python train.py --model="sound classifier" --dataset="strings of digits, spoken by a formant synthesiser in many voices" --train_examples=39062 --time_shift_ms=100 --n_mels=64 --hop_length=160 --input="log_mel" --spec_augment=false --win_length=512 --targets=["first digit", "last digit", "number of digits", "voice"] --num_classes=[10, 10, 5, 4] --arch="jasper" --norm="batchnorm" --hidden_act="relu" --depths=[2, 5, 5] --kernel_size=9 --stem="single" --widths=[96, 112, 144] --mixing="mixup" --label_smoothing=0.05 --loss="cross_entropy" --init="trunc_normal_002" --residual_init="none" --optimizer="adamw" --learning_rate=0.0049 --beta1=0.9 --beta2=0.95 --eps=1e-10 --max_grad_norm=5.0 --max_steps=13300 --batch_size=384 --epochs=130.7 --lr_schedule="wsd" --decay_fraction=0.3 --final_lr_fraction=0.1 --warmup_steps=1330 --weight_decay=0.0
Rows from block 3 of a small sound classifier, named by matrix and row number. Rows with one number belong to one channel. Each number is 128 + 32 x the weight over its row's rms, rounded and kept within 0 to 255. All counts start at 0. After the name is the row's rms in percent of the matrix's.
After each channel's rows are labels from the 100 clips, of 14848, where the channel reaches its highest value: "peak on" is the class under the peak. Only what is clearly more common there than usual is listed. The data: strings of digits, spoken by a formant synthesiser in many voices.
# convs0: first width-9 conv (model.blocks.3.convs.0.weight, 112x112x9, each kernel summed), inputs 0-111
# convs1: second width-9 conv (model.blocks.3.convs.1.weight, 112x112x9, transposed, each kernel summed), outputs 0-111

convs0.99 113 [ 98  96 103 141 119 109 122 132 119 157 115 156 115  94 116  99 106 119 105 178 115 127  65  64  97 141 114 151 159  66 149  49 133 131 134 115 147 145 140  60  81 178 152  93 196  85 111  96 148  89  94  97 182  94 107  91 131 114 139 155 121  61  73 116 103 112 135 157 156 126 140 122 225 136 121 155  50 110 140 141 157  89 179 132 115 134 125  46 105 124 118 148 110 133 145 108  99 129 150 144 140  96 105  95 140  81 110 160 143 102 100 119]
convs1.99 095 [105 139 138 101 146 124 141 142 118 111  91  81 117 109 176 180  80  94 147 139 106 138  74  72  98 135 112  84 166 200 107 122  78 137 141 122 134 165  24  68 137 135 141 163 114 136 106 129  54  72 137  87 114 160 174 161 134 150 159 148 152 157 108 177 123 127 108  75 157 108 119 190  61 188 126 107 109 140 130 144 130 140  92 107 137 148 185 107 133 182 106 158 145 149 102 155 147 106 155 115 147  95 133 136 147 109 113 109 110 155 179 173]
peak on: /u/

convs0.66 091 [ 66 114 132 104 123  95  84  92 152 123 116 121  85 147  87  94 117  95 150 127 141 157  93 113 149 117  86  99 128  57 112 137  82 135 122 146 158 140 122 134 144 104 106 182 127  80 169  74 108 122  75 120 131 121 125 102 185 104 161 154 130 151 151 181  90 136 128 106 156 133 160  87 134 135 148 134 120 135 142 176  58 121  64 131  28  88  95 132 108 116 110 125  68 124  86 211 111 129 104 125 169  92 145 137  90 110  78  86 141 130 195 115]
convs1.66 095 [121  99 161 174 153  68 162 118  65  68 106 139 126 140 124 133 110 100 138 149 133 155 157 133 102 122 164 109 170 135  81 113 124 103 160 100 146 107 127 122 139  99 137  77 105 124  99  80 183 108 106 157 122  86 115 170 167 131 168 101 117 124 120  81  41 169 107 134 147 145 109  14 117 142  93 129 157 133 114 157 164 111 108  73 168  87  92 105  94 170  98 117 112 153 141  61 128 133  67 104  94 118 106 109 189  96 140  95 125 155  88 131]
peak on: /aɪ/

convs0.107 113 [ 85 136 176 173 153  53 126 108 131 118 157 133 103 120  63 118 111 197  72  94 100 133 155 149  97 142 184 107 156 145 109 152 121 167 134 129 139 135 120 181 112 108 128 128 128 126 118 154 132 151  83 103 118 163 110 124 223 127 129 118 153 110 167 154  97 161 149 107 163 118  43  63  93 129 112 118 156 124  99 167 142 117 150 173 172 114 186  85 122 130 108 153  60 105 173 189  93 143 115 101 137  80 132  88 125 122 128 144 115 187 151  92]
convs1.107 100 [119 147  97 109  77 204 143 111  68 181 134 147 163 175 123  97 144 178 149 114 147 128 108 113 116  78  84 138  97 202 150 115 147 155 116  64 116 123  78  76 159 131 151 102 132 158 154 147 161 154 164 122 103 109  58 137 175 134 155 180 130 107 127  99  91 137 154 130 156 118 157 138 128  84  97 131 139 112  85 107 147 142 141  98  95 134  94 137 207 166 111  77  98 143 122  58 135  95 168 110  78 143  71 132 135 110 137 115 107  89  65 128]
peak on: /s/

convs0.13 126 [101 131 122  71  85 138 142 159 120 111 176  51 134 152 117 162  76 147 130 137 137 104 136 125 122 138 148 121 125 162  70 149 126 136  69 111 112 129 150 149 140 146   0 130 127 123   0 119 138 135 109 137 123 141 121 128 136 137 114 138 146 114 153 104 133 124 165 108 143 117 165 145 140 137 108  45 116 108 112 135 158 157 143 136 125 121 141 125 129 129 141 143 114 126 129 105 136 139  93 111  86 156  73 146 150  96 135  96 112 132 140 159]
convs1.13 098 [113 122 169 157 113 183 129 115 158 120 124  88 141 116  66 120 112 122 101  80 104  86 115 141 131 105 173 132 129 122  12 151 127 115  20 151 135 109  32 154 127 161  30 106  74 124  53 136  97 139 120  87 140 156 101 110 148 144  79 115 117 125 108 128 116 126 178 134  88 113 118 138 126 148 124  81 127 134 135  95 100 175 128 135 132 126 111 142 109 155  80 122 155 136  95 144 150 113 124 119 145 132 157  95 125 132 108  88 177 120 150  78]
peak on: /n/

convs0.36 081 [ 57 119 163 142  71 134  93 140 129 132 117 113 107  59 117 141 122  91 128  66 138 124 163  68 118 110 123  97 148 124 142 150 174 121  87 155 154 132  76 167 100 187 162 126 151  66 150  28 129 163 123 108 141  81 126 101 136 106  92 102 145 136 145 151 124 120 130  92 126 135 106  98 124 165  93  83  82 106 142 136 169  71 142  68 162  97 111 153  91 133 108  97 200 125 138 112 141  35 127 105 118 152  63 122 129 147 108 109 114 122 154 143]
convs1.36 092 [134 125 174 158  98 138  85 122 143 127  94 111 126 110 130 126 143 125 178 130 168 197  86 105 130  30 137 190  84 209 148 131 119 152 160 127 106 112  94  96 168 132 121 169  98 164 121 169 176 169 155 147 149 105 138 129  97 155 157 113 113 188 133 105 149 137 142 150 130  85 162 132 160  98 193 118 163 111 146 116 104 203 150 131  86 145 186 108 134 132 159 127 112 102 165  97 134 122  82 128  81 157 117 194 151  90 156 156 149 155  73 155]
peak on: /u/

convs0.67 082 [148 167  99 104 160  85 147 128 144 115 132 169 125  61 168 160 116 185  98 154  98 107 119 116 105 157 120 168 103 149  84  80 104 104 150 101 133 123  91 130 111 144 182  94 127 166  84  36 102 136 138 125  97  67 133 128 122 117  96  94  91 124  84  74 120 111 161 193 152 160  77 124 138  74 113 153  94 144  92  90 155 132 197 156 184 152 130 124 129 154 162 143 167 127 181 149 108 128 106 158 153 161  98 114  91 177 189 122 113 145 134 173]
convs1.67 114 [114 102  79 135 101 146 129 176 144 122 174 115 159 184 143 119 136 155 144 144 195 122 124 126 126  80  96  93  39 160 141 159 138 151 124 187 113 169 100  70 128 162 174 120 101 161 120 112 143 108 177 173 113 139 130 105 110 107 172 154 155 119 119  65 109 115 138 115 142  65 168 172 154  20 151 133 114 107  95 138 112 116 138 107 114 133 158 151 141 186 107 188 143 165 135  98 112  91  77 131 175 124 165 141 156 101  64 120 145 135 150 138]
peak on: /n/

convs0.10 077 [169 159 122  48  92 190 158 145 101 111 132 101 114 115 150 200  83 124 147 126 138 110 115 154  96 127 123  91 131 141 105 119 117 135 116 162 140 142 152 157 170  94  76 137 103 136  45 142 138 139 173 101 141  52 144 110 149 160 115  88 173 128 100 131 135  57 108  98  32  90 111 146  61 140 141  86 161 143 153 131 119 146 145 152 148 113  96 155 142 103 129 128 128 124 106 188 106 100 119 165 118 166 174 110  79 111 166 187 160  85 112 119]
convs1.10 090 [128  72 134  79 133 109 157 104 170 131 131 105 128 107 147  24 140  84 128 154 130 124 112 112 175 133 130 214 114 105 114 101 119  92  70 112 149  72 134 114 166  94 100 123  87  63 152 143 113 161  93 135  81 127 114 122 126 186  81 137 108 118 149 160 133 167 154 162 198 141  55  95 145 171 160 130 160 137 150 166 127 123 124 107  86 146  18 144 113 143  77 137 175 130 155 113 135 146 113 107 119 124 137 104 135 169 142 128  99 120 148 138]
peak on: /t/

convs0.31 095 [ 42 181  83  78 157 102 170 135 104  97 107 147 154 127 165 177 126 160 143 158 153 114  37 132 133 119 107 115  90 119 137  75  87 129 104 121 163 138  82  32 132 149  88 135 157 152 102 106 139 207 128 116 130 147 122 115  82 167 108 125 128 123 150 140  93 101 182  74 120 102 168 108 153 133  75  83 123 133 140 131 151 120 130  39 100 138 145 156 161 129 158 133 111 141 161 164 120 164 142 145 119 153  76 142 101 188 125 106 125 126 123 136]
convs1.31 114 [136 111  34  90 127 126  96 134 109 111  99 111 103 158 123 109 118 142 172  97 248  99 141 116 141 131 168  78 103  92 101 120 149 131 134 137  93 120  80 100 126 147 112 129 132 222  85 125  81  80 142  88 107 146 108 160 124 146 158 161  80 154 104  88 140 141 112 176 138  53 126 159 129 138 124 139 132 150 100 176 120 161 111 112 146 110 113 120 122  93 140 159 107 144 149  97 119 135  76 177 149  99 154 156 134 126  64 107 133 131 200 185]
peak on: silence

convs0.20 094 [166  92 116 124 102  88 134  75  96 126 122 146  76 111 153 140 128  63 112  83 138 163 105  83 162 121 113 109 162 143 147 165 109  80 130 118 120  92 121 170 130  99 149 112 153  64 182 132  95 140 139 138 113  94 139 130 164 161 142 154  82  89 123 161 140 135 134 148 120 129 119 142 101  74  80 180 174 100 142 115 140  68 120 120 153 116 104 112  90  23 173  82  95 140  70  73 131  80 140 105 133  94 155 145 107  65  44 127 141 123 116 110]
convs1.20 082 [102 105 155 135 104  92 125 120 112 127  74 120 141 162  75 121 151 153 149  87  47 125 128 122 138 121 150 126 103 109 154 141 108 139  86 153 136 138 227 144 148 122 165 118 101  65 127 109 143 107  99 128 110 164  59 165  33 116 146 108  74 175 154  99 201 139 169  84 129 134  95  71 125 136  77 125 142 129 118 111 131 151  98 167 132 127 136  95 198 142 111 109 135 107 141 164 132 126 119 129 129 119 184  41 113 116 138 109 104  64 136 142]
peak on: /u/; /ə/

convs0.108 097 [103 114 171 109 115 154 104 102 113 191 128  95  97  23 105 128 148 102 142 148 128  98 157  80 139 136 113  91 147 108 128 123 130 119 105 133 103 108 123 150 114 109 111 116 163 160 147 124 132  90 116 119 117 172 102 121 119 105 132  86 111  95  96 108  96 177  81  46 144 135 141 140 123 135 146 150   3 155 149 147 173 116 141 115 172  90  70 154 155 134 191 142 128 102  63  92  66  95  93  90 143 155 106  88 155 135  83 164 109 102 130 110]
convs1.108 083 [154 106 113 134  83 171 105 150 127 222 138 125 157  92 121 133 157 156 142 135 124 124  86 128 133 151 107 196 223 135  51 129 134  80 118  88 141 139  99 169 152 135  71 139 162 141 132 136  62 144 135 134  98 102 153 101 135 165 105 141 120 127 149 156 119 138  61 157  95  81 138 128 161 170 143 132 147 132 174 155  95 118 123 102  84 163  86  93 125 120 119 147 124 142 106 186 160  59 168 148 166 143  75 116 114 114 165 172 143 124 130  56]
peak on: /k/; /ɪ/

convs0.49 091 [126 121 111 159 100 112  95 122  97 163 153  87 154 115 155 113 118  38 129 125 136 137  92 106 113 120 161 124 139  97 172 117 150 112 174 145 124  80 136 167 131 144 168 131 121   0 187  82  93  84 103 131 159 123 104 119 116  57 146  61 141 131 100 113 135 172  81 122 152 104 138 112  95 160  75 149 105 122 121 116 109 179 129 110 120 151  87 100  96 123 110 125 119 139 126 106  99  71 123 125  93 103 138 158 139  43  89 106  89 122 151 175]
convs1.49 102 [109 116 128 152 144 105 129 147 158 153 146 120 164 157 178 162 173 150 106 166  76 126 110 171 117 131  95 113 182 100 129 129 113 159 153 126 158 160 145 169 113 137 103 139 161  33 135 144  97 176 116 148 163 152 144 142 128  61  82 115 163 153 155 151 118 118 107 111 108 127 187 101 155 135 100 111  98 127 119  97 169  68 149 142 120 135  71 146 125 157 128 111 138 144 135 193 130  87 132  94 128 130 173  90 130 131 183 137 181 149 131   0]
peak on: /aɪ/; /ɹ/

convs0.28 074 [130  91  90  88  86 151 129 192 118 131 102 113 109 121 122 107  94  94 187 144 106  86 181 143 115 133 117  72  59  73 133 146  93 123 140 128 165 106 153 179 141 131  66 123 163 153 150 147 111 173 142  94 130 131 108 106 105 151  66 122  77 105 144 124 112 106 135  90  43 155 146 167 167 111  89  78 127 100 168 184 164 132 134 105 109  97  80  67 155 128 156 166 119 171  83 151 125 160 128 149 110 135  33 137 103 140 139 119 111 104 140 142]
convs1.28 089 [177 147 165  83 128 179 142 124 102 110  67 179 141 156 141 131 172 157  75 102  97  60 134 138 124 105 147  92 128 163 162  74  88  83 138 133 163 159 119 148 111  77  55 128 120 141 105  85 155 132 126  68 140 191 114 169 136 115 119 130 103 108  73  62 162 112 145 109 108 101 166 130 147 127 128  84 123 133 195 157  73 167 158 151 200 116 149  74  97 141 105 126 137 129 128 140 136 161 104  93 132 148 157 127 142 152  65 154 154 120  83 113]
peak on: /z/; /f/

convs0.33 097 [145 106 157 105 136  87 144 129 126 152 121 127  99  97 174 113  81  94 161 134 110 152  47 100 182 159 111 104 162 111 111 133 140 131 110 192 128 172 173 170  91 144 155 128 123 125 154  87 177 160  92 141 113 138 135  64 126 150 164 151 165 135  41 109 122 147 157  87  95  86 146 122  81 135 126 138 133 129 162 187  82 148 103 137  67 181  91  79 111  93 109  97 167 193  85 123  90 137 143 183 117  97 130 135 122 148  72  92  99 152 146 101]
convs1.33 097 [113  99 165 121 140  86 146 141 133  80 111 143  79 108 149 152 149 147 187 138 150 139  82 139  42 119 142 124 152 102 158 129 164 189 143 148 144  95 128 181 103 134 120 142 107 118 106 118  68 128 136 156  77 170 163 119 135 142 105 164 134  72 120 146 145 140 128 122 147 127  50 105 113 154 114 145  51 120 125  87  85 140 160 161 114  91 156 154 179 161  18 156 167  89  91 151 166 135 142  51 120  84 166 132 112 116 114 132 110 153 143 113]
peak on: /aɪ/

convs0.15 082 [133 123  29 102  93 121  95  91 134 131 122 144 123  59 147 135 107 159 124 125 114 130  66 127 137  45 122 112 127  72 122 101 100 150 108 129  58  69 138  77  73 109 127 115 136 113 133 186  93 113 159 129 107  92 120  94  94  78 109 101 160 113 119 139 182 132 122  71 112  80 126 111 140 123 106 150 152 107 101 153 155 148 118  86 161  54 161 123 133 121 165 133 133  75 147 157  37 147 119 103 145 151 152 110  92 123 107 139 138 142  93  67]
convs1.15 104 [132 129 190 151 150 145 109 133 199 117 173 142 171 102 124 141 177  89 126 145 104  84 185 117  85 191 123 113 174 116 121 110 155 132 103 182 159 100 108  81  82 138 126 143  66 118 144  90 103  96 132 156  86 127 152 190 134 130 136 115 119 124 167  66 119 121 114 130 113 179 180 161 114 113 126 148 120 172 184 131 153 117 175 102 165 147  83 142 155 126 127 153 163 172  96 119 173 176  59 149 180 188 161 150 116 146  89 167 144 157 150 104]
peak on: /s/

convs0.97 131 [ 94 125 123 133 156 126 112 128 137 119  10 143 100 113 129 140 152  54 151 137  50 129 138  93 187  88  46 121  75 157 118 138 138 135 144 112 118 119 131 136 125 101  93 111 116 112 110 151 139 143  96  45  89 154 122 152 177 108 125 114  86 126 138 116 133 179  37 146 115 114 125 142 151 141 159 128 151  94  75 123 122  86 115 150 130 152 151 149 136 119 118  98 123 126 182 131  98 141  86 137 133 141 167 140 133 140 178 120 100 143 112  20]
convs1.97 105 [141 165 157 158 123 125 136 117 130 105 116 122 104 115 101 153 103  91 159 152  82  91 146  91 178 218 133 143  97  98 152 100 135 132  92 150 126 102 133 173 128 101 151  90 184  95 141 124 170 123 132  74 110 119 118 161 134  94  96 127  85 131 174  48 107 135  18 166 135 183 164 135 142 255 148 111 115 100  97 154 133 124 172 160 144 140 124 140 146  85 157 156 121 127 139 129 165 119 152 122 131 157 131 121 130 125 163 149 174 125 135 137]
peak on: silence

convs0.25 078 [100 172 146 149 151 111 135 142 107 121 112 139 119 106  46 161 154 155 139 143 119 134 125 115 118  88 128 102 139 106 108  95 134 130 138 123  95 126 170 170 121 100 148 138  93  16  87 118  97 132 115 149 133  86 127 123 178  65 130  97 101 150  87 148 167 120 101  59 184 133  97 131  64  97  97 134  85 134 129 133 125 144 155 172  95 132 136 138   5 177  95 143 140 140 160 203 109 147  86 136 161 146 122 125 122  90 172  88 123 122 138 144]
convs1.25 094 [ 79  99 154 129 133 113 115 135 143 125 170 125 125 162 140 156 159  73 120 123 143 135 158 140 158 152 174 124 134 170 138 135 162  84 135 124 129  97 117 130 133 149 137 174  95 191  72  65 149 113 132 139 103 106 180 197 234 124 121 168 114 149 105  90  17 116 111 153 123 180 146 158 141 114 138 130 158 139 111 125 143 124  77  83 145 162 118 129  21 130 146 137 117 156 153 123 134 144  49 134 144 139 118 116 137 110 102 142 139 145 182 155]
peak on: /s/

convs0.38 088 [161 110  46 101 132 121 124 115 122 145 139 139  74 139  84 164  87 132 118  89 132 151 151 123 131  72 134  82 103  75 141 112 142 145 143 125  68 103 120 134 108 153  55 121 147  41  55 146 104 133 165 109 133 150 129 115 141  65 109 185 164 137 122 132 140 131 125 131 120  78 137 126 116 142 107 116 106 129  69 137 193 204 147  90 167 103  71  64 125  84 155 156  95 112 120 188 103  90 157 148 161 102 147  88 107  93 154 147 127 135 146 147]
convs1.38 088 [143 128 141 102  72 169 101 171 123 144 157 140 148 142 152 121 151 170  34  88 119 120 110  87  88 137 140 178 111 160 118  99 127 147 102 126 179 141  97 131 132 144 151  78  90 175  25 132 104 150 139 178  85 169 136 163 139 160 150  85 107  92 136 102 129  42 154 139  62 156  86 108 136 137 152 117 122 101 157 118 125 101 155  99  87  86 163  77 113 138 105  86 166 127 100 131 135 168 145 116 157 133 101 176 145 171 165 137 148 143  83 153]
peak on: /t/

convs0.94 098 [110 143 133 133  45 152 108  80 122 167 132  86 147 143 123 133  81 154 149 187 148 112 159 134 157 128 145  96 176 144 135 139 125 148 124 124  93  88  95 124  87 122 120  97 183 108  80 118  65  65 121 126  71 120 139 126 170 125 168  71 115 124 160 109 125 158 172  96 109 134 143 170 185 139  97 129 134 134 199 123  73  79 107 133  83 111 135 150 123 117 148  62  77  66 141  85 151 100 107  97 127 169 175  47  99 119 148 123 132 127 149 162]
convs1.94 107 [ 93 143 188 119 126 110 185 138 142 141 159 166  94 132 129 130 175 114 121 136 124 168 152 160  66 163 194 113 116 125 133 141 129 105 149 167 119 165  92 124 196 137 119 147 106  99 123 133  53   0  92 125 110 152 127 146  98 110  97 139  94 138 137 141 142 195 116 132 120 133 156 100 129 126 106 133 130 148 143 152 166 147 119 120 129 147 163 149 125 134  59 165 109 134 166 173 151  96 103 151  89 176 163  82 101 170 119 161 164 140 157 218]
peak on: /ʌ/

convs0.92 099 [123 161  95 139  99  74  50  95  58 178 131 136  60  82 142 124 148 127 106 104 120 163  98  72 109  81 144 112 143 101 159 154 130 149 123  85 139 107 139 169  91 116 143  87 136 109 163 124  88 171 112 114 129  89 138  55 206 113 149 119 110 123  97  99 182 100 139 128 138 132 177 138 113 134  87 138 150 144 146 179 106 136 108 168 124  69 124  45 145 136 150 123  52 130  89 147 144 165 169  98 132 101 159 113 141 128  91 148 119 155 117  80]
convs1.92 089 [146  88 107 161 115 113  51 137 127  20  91 168 138 101 118 162 174 146 198 171 137 113 198 139 141 168 125 146  82 102 154  79 122 112 137 178 119 101  94  91 108 130 158 117  96 138  92  76 147 181 165 127 152 147  93 169 140  90 138 218  72 128 106 124 120 117 133 139  79 150 128 164 119 145 119 130 105 154 104 183 118 139 151 118 103  82 120 121  86 127 113 138 134 117 111  84 160 130 135 141 175 149 153 150 150  97  88  72 137  96 112 106]
peak on: /ʌ/; /ɔ/

convs0.39 124 [126 154  68 165  35 157 137 124 118 133 126 148 137 113 142  74 109 155 136 105 134 125  82  82  99  47 157 125 179 103 137 152  73 119 100 113 158 103 133 186  53 140 128  91 136  79 128  99  86 120 163 134 173  73 126 168 131 120 142 128  93 132 128 194 133 121 122 151 113 140 137 142 176 132 122 169  92 118 159 115 156 121  83  94 163 110 156 130 118 124 133 140 136 121 138 143 169  29 138 137 118  62 149  92 169  41 118 134 119 139 122 129]
convs1.39 098 [116 131 175 149 158 149 146 116  63 136 134 141  97 170  94 146 131 126 111 152  62 104 160 118  76 147 122 124 167 104 144 132 136 135 136 185 119 103 181 109 146 126 159  51  97  53  85 140 177  57  95  96 101 160 144 111 109 119 139 131  92 149 124 135 135 114  93 127 173 165 109  89 102 129 110 136 165 141 187 168 158 140 208 172 110 124 103 127 116 121 109 151  56  52 153 123 122 133 156 114  85 112 134 146  39  78 116 128 116 146 127 128]
peak on: /s/

convs0.35 138 [115 111 127 122 163 125 113 122 109 151   0 115 109  98 136 104 128  40 114 170  48 108 134  91 179 130  50 140  90 110 109 136 155 150 132 117 142 130 140 138 132 117 121 105 141 136 159 138 112 140  85  42 107 133 127 144 139 133 136 117  77 105 117  86  82 156  23 138 102 109 145 115 153 174 155 135 121  95 106 144 118 101 120 148 154 150 131 146 125 114 140 114 139 131 155 116 136 169 128 142 118 129 127 108 136 152 125 143 112 132  93  36]
convs1.35 112 [153 129 102 103 136 148 144 139 121 104  65 131 130 134 119 144 114 109 166 127 114 134 138  87 150 116 125 148  93 129 140 102 113 128 147 124 117 116 123 108 110 152 135 123 148 194 111 177 118 118 151  28 143 119 124 169 127  82 127 159 129 144 160  55 120 136   0  68 161  89 148 122 112 222  65 115 135 131 133 119 136 128 115 127 115 114 145 125 144 123 140 124 152 147 137 122 137 131 164 129 138 137 175 166 177 139 227 130 171 134 137 133]
peak on: silence

convs0.69 104 [ 80 129 119 152  85 159  87 191 149 135  91 163 120 153 107 161 168 105 112 194 109 103  99 107 103 122 120 169 120 179 166 181 120  86 141 118 123 164 153 150  54  69 138 135 167  80 164 155 115  98 118 135 149 147 125 165 134 132 163  95  89 145 109 185 158 132  93 100 148 137 136 131 107 141  87 155 146 114  84 157 127 145 130 134  59  68 131 119  74 128 144 128 200  49 144 137 148 113  89 102 201 153 111 144 135  89 110 106  98 105  80 113]
convs1.69 091 [122  95 128  83 104 110  94 157 194  89 151 125 198 107 108 134 106 102 127 144 177 169 107 132 136 120 136 130  85 159 162 126 107 135 147 158 109  76 154 102  88  97 122 147  92 179 146 153 116  82 157 157 122 130 128 158 188 129  85  94 174 160 169 124  33 136 159 152 174 119 105  77 123 154 145 111  91 154 186 137 136 160 124 120 145 166 139  78  66 100 113 135 131  82 147  92  77 179 120 175 123 141  97 127 169 140 164 141 196 107  95  98]
peak on: /t/

convs0.87 095 [ 42 128 124 111  73 129 137 178 133  98 137 114 121  89 111 154  56  85 167 152 166 115 160 126 173 146 152 167 115  65 142  89  98 123 158 168 168 185 115 167 149 146 140 157 171 111  94  84 201 172  98 133 143 103 122 137 119 167 138 154 115 137 134 116 109 142  98  98 151 131 105 130 159 161 129  82  46 126 130 121 146 119 141 119 125 128 127 165 115 130  86 179 156 125 142 144 137  89 120 129  83 194  24 141 146 127 137 180 156 131 165 142]
convs1.87 109 [156 100  63 147 115 148 127 107 101 153 149 166 121 102 104 135 134 157 113 113 227 173 130 142 101  88 208 158 136 151 152 152 129 110 184  98 110  98 150 163 211 138 111 144  73 161 161 106 132 138 105 205 107 133 130 139 142 173 111 136 114 139 159 170 139 160 137 160 132 123 133 126 150 147 123 129 154 109 152 150  79 198  93 129 138 164 134 127 175  99 145  81 103 119 128 138 137  96 104 215  96 157  73 164  94 115 175 169 108 111  90 147]
peak on: /k/

convs0.82 103 [138 130 143  94 125 102 125 184 160 120 134 154 147 138 127 116 138 123 147 174 134 122 154 111 168 139  92 177  91 113 114 124  91 120 126 144  79  69 128 147 126  80 128 123 108 152 160 136  85 162  94 145  41 142 121 153 116  87 133 120 114 119 195  86 127 142  67 104 195 159 153 148 164 154 173 132  55 102  94  86 112 138  98 127 131 129  86 120 138 124 166  17 148 105 148 153 124 132 147 118 144 131 134  26 179 108  84 174 122 130 167 131]
convs1.82 111 [125 111  98 116  99 137 133  56 142 130 111 127 148 126 151 146 145 127 145 123 168 138 108 140  91  94 163 186 121  89 128 162 210 152 135 126 116 158 108 168 175 114 116 174  91 121 158 148 174 166  99 182 135 231 128  76 158 174  84  91 114 118 152 144 147 174 170  98 111 100  82 196 139 128 110 136  79 103 126 130 114 161 165 115 165 161 145 124 149 122  87  65 116 123 133 142 104  39 166 111 142 183 104 142 160  89 106 114 142 129 102 148]
peak on: /eɪ/

convs0.17 111 [ 64 132 139 132 200  56  86 127 166  60  66 160 130 182 146 138 154 121 132 103 108 140 113 159 122 159 125 122  92 132 118 145 130 129 145 120 153 131  87 136 114  80 128 132 152 123 141 162 128 100 113  67  94 141 132 140 185 191 211 124 158 118  86 116 117 179 116 127 145 100 115 121 143 156 110 135 104 150 192 162  51  96 136 131 129 124 143 111 114 189 140 148  93 119  99 176 143 186 169  67 173 133 125 142  52 144  94 127 126 111 104 110]
convs1.17 126 [115  76 104 120 155  47  66 118 139  93 117 118 142 103  73 137 128 147 137 115 143 123 125 107 116  84  98 129  93 101 143 104  76 117 110  87  64 139 102 109 103  99 113  63 160 170 150 112 140  75 126  82  76 113 122 128 150 103 141 158 155 118  73 123 113 140 168  97 128 102 119 147  94 125  64 157 135 163 103 114  62 170  96 109 101  78 144 108 107 114 109 118  84 105   0 100 121 131 172  86 156 131 128  95 123 136 140 143 130 125 132 176]
peak on: /n/; /s/

convs0.16 100 [155 149 143 115 110 130 122  99 126 142 130  83  56  66  84 114 124 169 105 146 148  86 103 101 179 113 187 152 117 102 154 122  78 130 119 101  99 136  95 154 128 179 168 160 206  97 106 127 148 138 119 151 184 105 157 100 127  76  79 147 133 126 149 136 147 161 140  99  54 120 127 100 132 175 136  82 119 132 146 139 160 169 123 139 208 103 126  89 124 102 157 102 111 112 129 116 119 124 187 129  34 121 134  59 152 113  94 109 182 156  90 142]
convs1.16 086 [100  92 156 147 136 173 184  69  84 184 164 147  97  93 110 129  80 156  86 102  72 116 112 152  83 158 202 134 181 105 133 126 129 100 126 152 194 108 200 155 103  93 154  87 100 112 212 131 120  89 129 135  91 134 107 124 141 133 100 104 128  74 148 141 109 153 108 130 131 178 143  98 140 155 119 153 108 152 206 123 152 156 147 167 164 120 119 164 131 168 116 135 128 154  89 176 105 139 110 108  60 142 132 134 104 104 117 168 120 115  95 180]
peak on: /aɪ/

convs0.79 097 [111  76 161 104  96  96 141  54  96 150 113 134 118 143 152  77 134  71  97 137 153 146 175  98 156 132 115 142 121 120 105 142  90 139 112 154 154  82  94 119 147  59 111 135 108 166 174 115 114  96 139 103  75 144 107 118 119 157 136 140  67  89 104 154  75 120 102 182 117 107 118 150  72 101 107 163 160 137  97 137 125 147 135 102  68 119  72 130 161  69 156 154  95 100  92 136  69 114 134 125 153  48 118 149  49 118  86  66 125 121  96 111]
convs1.79 104 [164 124 145 166 165 117 111 132 114 145  91  89 108 119  86 125 156  83 175 111 116 135 126 129 133 131 157 138  97  74  71 143 145 122 123 142 100 160 140 124 116 109 146 129  78 121 121 103 122  55  92 122 112 111 118 147  25  89 136 101  98 106  99 127 236 128 112 119 141  96  85  84  86 121  92 114 152 131 121 125 122 102  70 133 130 102 104 105 143 152  72 136  78 141 195  85 121 120  94 149 151  94 225  87 130 130 129  70 122 159 176 114]
peak on: /eɪ/; /n/

convs0.14 107 [ 76 145  84 162  76 154  70 119 137 143 125 153  77  87 129 111 171 114 124 120 128 168 115  83 133 101 106 144 128  50 119 150  81 129 115 141 129  95 121 134 108 136 133  94 150 160 153 194 117 139 118  95 164 112 119 140 107 114 103  56  90 115 112 124 123 187  96 111 134 118 146 143 160 134 121 134  46 138 124  72 157  98 136  87 175  14 130 132 148 160 177 168 112 114 125 147 122  93 130 115 142  30 109  90 113 145 116 137 124 130 139  71]
convs1.14 090 [144 104  80 170  55 115  79 165 142 141 143 110 101  85 102 128 141 126 151 121 131 100 156 147 126 114 123 168 151 110 144  53 129  98 102 114 116  44  79 125 131 163 156 141 142 167 107  93 119 126 200  85  89  88 150 125 131  90 136 107 130 115 167 165 101 134 126 146 103 112 141 104 116 103 150 147 142 159 116 141 122 159  85 117 151  26 148  20 113  78 127 110 169  67  91 143 182 162 149 127 139  96 101 158 118  86 124 104 131 135 112 104]
peak on: /u/